config = dict(
    vocab_size=27,
    text_encoder_width=320,
    text_encoder_activation='silu',
    text_encoder_fused_qkv=True,
    text_encoder_bias='all',
    text_encoder_positions='learned',
    moe_every=1,
    patch_size=[6, 6],
    optimizer='normuon',
    nesterov=True,
    max_grad_norm=1.0,
    lr_schedule='cosine',
    adamw_weight_decay_other_params=0,
)
Rows from block 5 of the denoiser of a small text-conditioned image flow-matching model, named by matrix and row number. Rows with one number within an expert belong to one neuron, the router's apart. Each number is 128 + 24 x the weight over its row's rms, rounded and kept within 0 to 255. All counts start at 0. After the name is the row's rms in percent of the matrix's.
Before each expert's rows are labels from the 100 images, of 14976 (inputs lightly noised), where the router gives the expert most weight on average: "top examples" is what is common among them; "patch colour" is the nearest of a few named colours to the mean colour under the peak. Only what is clearly more common there than usual is listed. The data: cartoon faces. In brackets: how many of the 100.
# router: router (model.blocks.5.mlp.router.weight, 16x192, trained with AdamW), inputs 64-127
# up: expert up (model.blocks.5.mlp.up, 16x96x192), inputs 64-127
# down: expert down (model.blocks.5.mlp.down, 16x192x96, transposed), outputs 64-127

# expert 2
top examples: teal face (48)
patch colour: grey (82)
router.2 106 [159 105 155 125 121 119 107 100 139 158 158 131 101 118 144 132 117 168 158 137 136 141 104 125 161 151  93 184 161 120 147 126 120 181 112  88 123 123 119 102 142 138 147 153  82 156 127 109 113  99  99 166 136 121 121 119 134 119 127  78 140 141 126 117]
up.0 068 [ 95 133  76 124 154 140 127 141 104 113 130 140 143 128 135 148 110 139 143 141 136 101 157 107 104 138 155 128 138 157 125  96 110 131 124 131 160 118 154 133 143 129 123 111 168 181 123  99 123 126 148 100 200 163 154 133 128 170 127 133 131 118 105 156]
down.0 121 [158 121 105 152 130 137 138 113 118 140 124 162 106 121 178 158  99 123 126  91 153 154 129 137 146 153 142 126 132 150 105 115 196 166 126  67 140 155 102 123 160  82 117 138 140 140 132 127 130 143  82 110 140 137 164 120 134 129 139 107  84 131 156 131]
up.1 084 [124 129 113 161 133 124 134 124  84 138 122 161 132 175  86 105 148 118 136 127 114 165 115 102 151 137  87 134 174 123 157 124 115 141 137 130 147 135 139 128 142 133  88 135 115 175 125 117 119 116 132 176 114  97 136 138 116 115 172 120 130 129 112 112]
down.1 088 [152 114 150  99 135 122 115 105 127 141 128 115 119 100 121 157 153 104 134 177 152 134 124 126 115  93 126 116 142  99 120 151 183  97 154 117 131 167 147 134 120 103 118 138 148 122 157 111  90 164 111 147 142 111 131 183 128 161 134 110 163 150  79 116]
up.2 092 [178  99 117 116 153 149 165 153 120  86 130 103 148 164 126 123  85 166 178 136 105 158 111 138 156 167 132 107 158 131 119 176 136 157 130 120 141  98 136 147 122 150 176 160  64 149 105 106 145 150 141 135 120 115 141 139 115 138 133 110  93 105 100 137]
down.2 096 [ 95 112 129 116 143 121 170  87 117 127 125  51 136 143 167 116 103 132 127 105  97 139  81  84 114 165 140  85 142 145 121 108 140 158 136 183 146 107 173 143 169 113 152  97 108 123  97 109 114 130 131 113 120 132  83 137 160  94 110 108  72 168 149 130]
up.3 093 [121 125 114 101 129 160 160 152 126 104 157 127 154 135 130 143 140 151 137 126  85 152 126 158 127 132 116 116 164 120 163 103 105 157 140 124 104 112 131 111 104  91 140 128 134 162 116 138 122 134 141 141 147 133 120 119 113 137  62  82 115  60  86 136]
down.3 099 [121 128 115 150 113 103 149 137 134 133 124 138 103 157  97 176 120 154  92  83 165 142 155 142 135 197 141 140 151  80 163 166 115 172  96 124 105 129 155 117 151  55 141 148 150 108  94 129 116 118 139 137  95 136  93 120 110 146 154 146 130  53 136 102]

# expert 6
top examples: orange face (43); pink face (32)
patch colour: orange (44); pink (43)
router.6 092 [148 167 103  98  97 109 119 118  94 122  99 140 114 103  93  92  71 153 164 129 147 159 108 116 118 150 106 121 128 126 127 136 176 126 145 135 188 123 138 113 143 138 128 136 139 121 138 133 128 165  97 131 102 119 144 134 101  97 142 138 138 173 123  69]
up.0 085 [ 89 120  96  98 126 110 130 150  86 144 113 143 128 144 159 110 151 129 159 140 120 124 126 127 116 150 141 132 123 160 116 192 115 144 140 164 144  84 105 132  96  84 114 107 107  59 140 157 117  91  89 174 118 133 123 139 175 146 128  81  92  79 138 116]
down.0 091 [144 144 116 109 150 179 144 139 157 164  99 140 104 119 117 129 173 103 179 123 123 138 155 117 153 103 158 103 118 144 116 132 123 125 140 162 158 121 124 114 115 121  82  74 122 135  96 102 133 164 137 123 112 114 104 139 149 128 136  87 118  83 160 109]
up.1 096 [ 98 103 119 136 126 127 122 144 149 125 178 156 158 153 154 128 125 115 135  87 103 141  95 112 177 160 135 143 128 149  94 107  92 106 128 168 111 110 116 113 151 122 111 142 111 118 104 112  99 138 103 127 114  97 118 112 118 189  71  64 165 113 112  93]
down.1 091 [144 173 131 149 104  91 140 125 114 129 175 121 104 122 108 125 100 172 156 137 127 126 148 163 151 111 137 114 106  93 157 125 167 106 125 134 130 109 149 102 150  94 121 119 116 118 144 138 138  98  76  95 122 110 153 137 118 170 127 127 135 115 137 169]
up.2 115 [145 131 128 104 122 124 114 100 128 139 147 134 153 148 115 131 106 135 120 135 138  98 118 132 157 146 112 168 130 166  99 152 107 138 184 155 123 156 146 105  91 150 115 111 130 182 138  88 160 111 111 120 116  99 146  91 122  94 157  98 141 100 117 132]
down.2 111 [ 88 152 113  92 154 119 148 133 112 112  96 108 137 137  87 155 167 103 110 106 114 109 118 108 119 109 133 109 148 118  88 157 104 134 126 149 173 107 167 132 135 112 151 124 110 114 114 102 151 110 170  88  94 143 141 122 123 114 159  82  97 158 112 150]
up.3 088 [144 158 141 134 142 138 113 143 112 125 130 168 116 137 134 110 146  97 132 143  91 101 124 137 111 124 138  99  92 128 175 130 112 104 125 127 192 160 105  90 135 111 129  98 151 125 126 125 130 169 100 137 156 123 110 131 119  99 102 118 112 115  37 128]
down.3 088 [125 121 136 108 112 136 156 108 114 130 147 138 119  62 102 175 139 128 109  99 159 107  92 141 150 135 123 131 135 147 126 116 101  95 126 119 122 135 141 101  85 109 147 121 130 136 101 140 126 116  83 102 124 125 124  69 156 150 122  72 112 121 108 124]

# expert 5
top examples: glasses (39)
patch colour: grey (75)
router.5 119 [162 154 124 103 100 119 148 145 161 115 113 120  75 157 145 155 119 135 106 133 164  76 120 117 136  99 115 135  77 153 152 154 130  77 121 121 158 131 103 129 139 145 156 136 130 127 126 134  84 161 120  80 145 109 161  74 159 115 107 146 160 124 109  75]
up.0 084 [147  89 109 154 129 114 107 121 129 154 148 127 121 165 101 170 132  66 129 112  98 142 103 142 139 129 146 119 115 124 123 132 103 114 161 138 160 146 141 171  94 103 147 151  91 109 121 163 138 137  99 144 117  79 164 147 177 118 162  90 106 148 132 114]
down.0 098 [134 127 108 142  91  99 141 109 126 150 134 121 156  72 144 142 146 142 133 112 115 140 162  97 115 142 109 112 130 122 146 113 106 115 173 137  94 122 114 167 158 135 115 119 161 176 142 149 143 159 103 137 149 133 140  77 171 138 115 112 130 157 126 115]
up.1 087 [126 128 144 152  84 143 156 145 117 173 116 132 117 141 132 123 117 127 132 127 119 101 120  89 162 101 123 104 118 161 140  91 114 120 110 157 136 199 138 129  96 143 151 160 114 145 146 165 144 115 127 132 112 169 126 161 127 123 136 154 133 135 127 137]
down.1 092 [ 80 138  87 142 133 183 178 138 126  89 160 154 111  83 173 132 125 145 114  85 128 130 116 171 138 164 111 128 121  96 153 144  76  98 131 108 157 161 116  80 115 137 145 134 116 129 110 115 131 135 101 141 160 122 129 131 122 138 123 124 126 124 173 121]
up.2 085 [160 167 134  98 125 102 144 128 110 127 176 108 147 140  98 109 146  99 196 141 135 123 103  98 133 145  99 142 149 112 114 147 121 128 106 131 120 118 137 142 103 158 150  99 140 146 115  88 130 107 139 122  99 124 142 125 110  95 117  87 103  82 136 131]
down.2 098 [ 98 145 134 163 114 146 133 130  99 146 133 152 175 122 135 157 176 142 151  99 113  93 177 137 120 131 126 163 109 151 134 129 149 118 132 124 102 131 111 127 142  99 148 166 134 156 154 117 146 118  91 139 120 132 125 118 154 153 163  76 114 149 144 125]
up.3 122 [154 125 124 122 131 158 118 135 119 131 136 148 142 101 135 106 119 127 143 110 133 144 143 106 124 105 141  67 130 139 179 116 107 136  91 160 129 108 145 153  82 150 134 109 147 140 150 128 171 126 121 116  89 133 122 156 140 106 131 148 116 141 169 122]
down.3 106 [139 140 149 103  97  61 129 140 110 162 126 119 144 128 123 112 131 136 103 123 134 173  90 141 122 110 128 190 115 113 158 164  91 158 124 137 137 126 124 107 137 126  99 106  92 155  87 107 152 119 121 135 146 145 139 159 113 117 125 178 113 100 171 103]

# expert 1
top examples: green face (34)
patch colour: green (44)
router.1 080 [111 130 122 109 109 116 126  89 119 153 120 124  98 152 145 105 140 157  94 161 108 158 169 100 122 136 120 142 147 115 119 157 119 127 126 174  89 169 139 116 143 166 147 128 161 150 135 117 118 140 153 110 141 169 140 158 125 118 142 128 126 145 129 170]
up.0 126 [105 134 171 113  97 137 134  87 140 108 152 135 115 154 135 121 166 125 117 132 114 128 190 129 140 144  87 166 143 136 144 154  76 139 127 141 108  95 151 103 165 125 149 179  89 102  92 117 101  90 160 134 140 164 130 146 131 108 123 105 115  99 110 133]
down.0 116 [114 156 125 118 156 135 122 129 146 119 129 111  99 174 106 165 122  92 125 111 109 134 148 152 132  93 107 156 168 140 112 130 139 128 108 156  95 133 116 149 129 102 149 123 116  97 112 113 151 116 110 147 121 101 167 113 107 126 136 132 118 109 151  63]
up.1 101 [146 131  96 125 131 100 127 123 100 171 161 173 133 148 147 115 133  98 160 109 113 132 102 121 133 146 120 134 114 123 115 142  83  99 138 163 160 148  96 116 104  72 155 159 145 100 141 146  96 157  99 113 119 131  92 100 130 117 121 111 119 130 125 137]
down.1 091 [137 158 102 158 162 155 147 105 127 147 164 102 130 128 137 155 167 141 105 133 118 124 131 159 112  95 139 130 133 122 155 132 161 137  97 113 102 162 146 140 115 138 173 131 138 117 109 156 160 119 166 123 103 130 176 173  84 131 161 149 123  94 131 160]
up.2 088 [176 142 141 114 122 109 178 141  93  99 175  98 170 133 129 132 118 135 126 167 102 131  96 153 141 125 153 140 134 172 141 123 153  91 197 132  96 157 171 120 132 131 142 112 141 123 145 128  90  96 152 155 134 143  66 122 158  86 110 128  63  66 103 131]
down.2 097 [122 126 134 102 167 126 170 147 162 124 122  87 130 124 140  96  92 147  92 123 151 134 162 143 116 115  80 119 145 197 100 193 118 115 105 167 117 170 101 133 150 103 149 126 175 114 141 150 132 135 121  85 143 129 120 152 112 140 154 145  88 120 163 129]
up.3 101 [135 137 131 145 131 105 124 124 106 111 162 121 161 156 148  94 169 134 108 129 125 140 111 112 132 166  98 111  98 123 104 133 125 102 152  64 143 130 105 136 113 149  90 151  63 123 132 104 146 117 145 163 104 103 144 136 119 165 109 133 157 146  89 157]
down.3 087 [ 98 116 141 113 143 133 165 140 169 127 121 147 147 154 137 109 133 149 139 159 136 132 111 122 118 111 120 131 129 144 112 145  73 156 110  75 157 103 125 126 123 137  83 109 136 131 108 156 153 122 133 179 146 125 113 123 145  98 174 154 105 121 103 140]

# expert 0
top examples: blue hair (90); hat: no hat (90); beard (42)
patch colour: blue (97)
router.0 095 [170 119 135 126  96  65 150 102 142 127  82 110 128 109 156 131 132 147 103 116 162  97 140  94 124 123 132 130 176 160 129 142 120 110 161 114 107 145 127  88 119 142 127 127 174 137 151 102 135  72 151 116 174 143 114  99  70 148  80 138 142 126 161 132]
up.0 090 [108 154 144 121 148 119  99  96 153 115 151 155 153 151 112 142 141 112 119 141 125 133 128 157 158 110 130 135  89  70 120 131 151 151 139  92 141 104 114 109  90 146 142 132 122 118 126 152 139  82 145 113 111  76  95 102 131 142 137 129 171 104 144 106]
down.0 098 [148 132 156 124 127  95 113 119 134 154 152 169 102 156 134 137 104 126 132 127 139 145  79 158 109 161  95 106 133 113 102  83 141 111 113 128  92  73  87 137 141 127 100  79  98 121 120 112 155 148 158  95 142 144 136 125 127 171 142 109  95 112 128 134]
up.1 117 [135 108 131  89 143 130 123 172 121 123 128 117 176 126 116 133  94 137 186  75  87 114 112 167 109 136 158 169 130 132 135 116 128 130  99 101 115 148 134 114 158 141  88 152 148 147 150 146 111 143 108  69 142 128 167  82 101 109 146 114 122 153 144  91]
down.1 110 [124 111 126 104 168 141 128 140 143 130 135 126 171 105 145 132 160 123  68  94 126 136 124 116 114 124 147 184 128 138  95 114 126 116 120 131 125 104 128 123  94 109 108 123 144 119 143 138 147 133 160  83  62 161 177 127 147  84 124 127 103  99 169 120]
up.2 096 [124 107 126 115  81 156 122 101 164 122 159 141 160 140 105 116 130  96 115 108 184 139 118 102 117 111 112 158 135 173 111  87 128 127 161 142  86  71 105 139 133 140 127 132 146 128 151 106  71 123 118 124 143 133  86 126 173  82 139 135 116 122 159 163]
down.2 103 [128 138 143 182 124 112 149  99 139 146 108 141 121 120 133 132 103 138 101 134 116 144 119 109 166 137 107 100 118 110 176 119 127 136 137 142 116 117  85 101 125 137 136  64  89 157 189 171 103  98 131 116 102  66 117 113  72 108 109 125  90 149 128 121]
up.3 087 [ 90 187 110 139 111 114 108 120 124 139 148 135 147 120 117 105 165 139 107 122 115 131 149 164 121 111 109 112 138 134 134 128 120 149 105  94 163 109 120 145 154 116 137  98 117 110  82 139  92 112 161 100 106 120 139 122 173 146 127 139 135 140 146 109]
down.3 098 [ 95 166 132 138 140 107 101 157 148 116 140 155 106 131 140 108 152 114 144 143 155 143 125 148 144 130  92  92 136 128 145 178 104 146 124  96 133 132 140 127 151 135  98  90 120 135 142 125 156 139 166 107 156 162 128 157 136 105 131 122 167 140 150  71]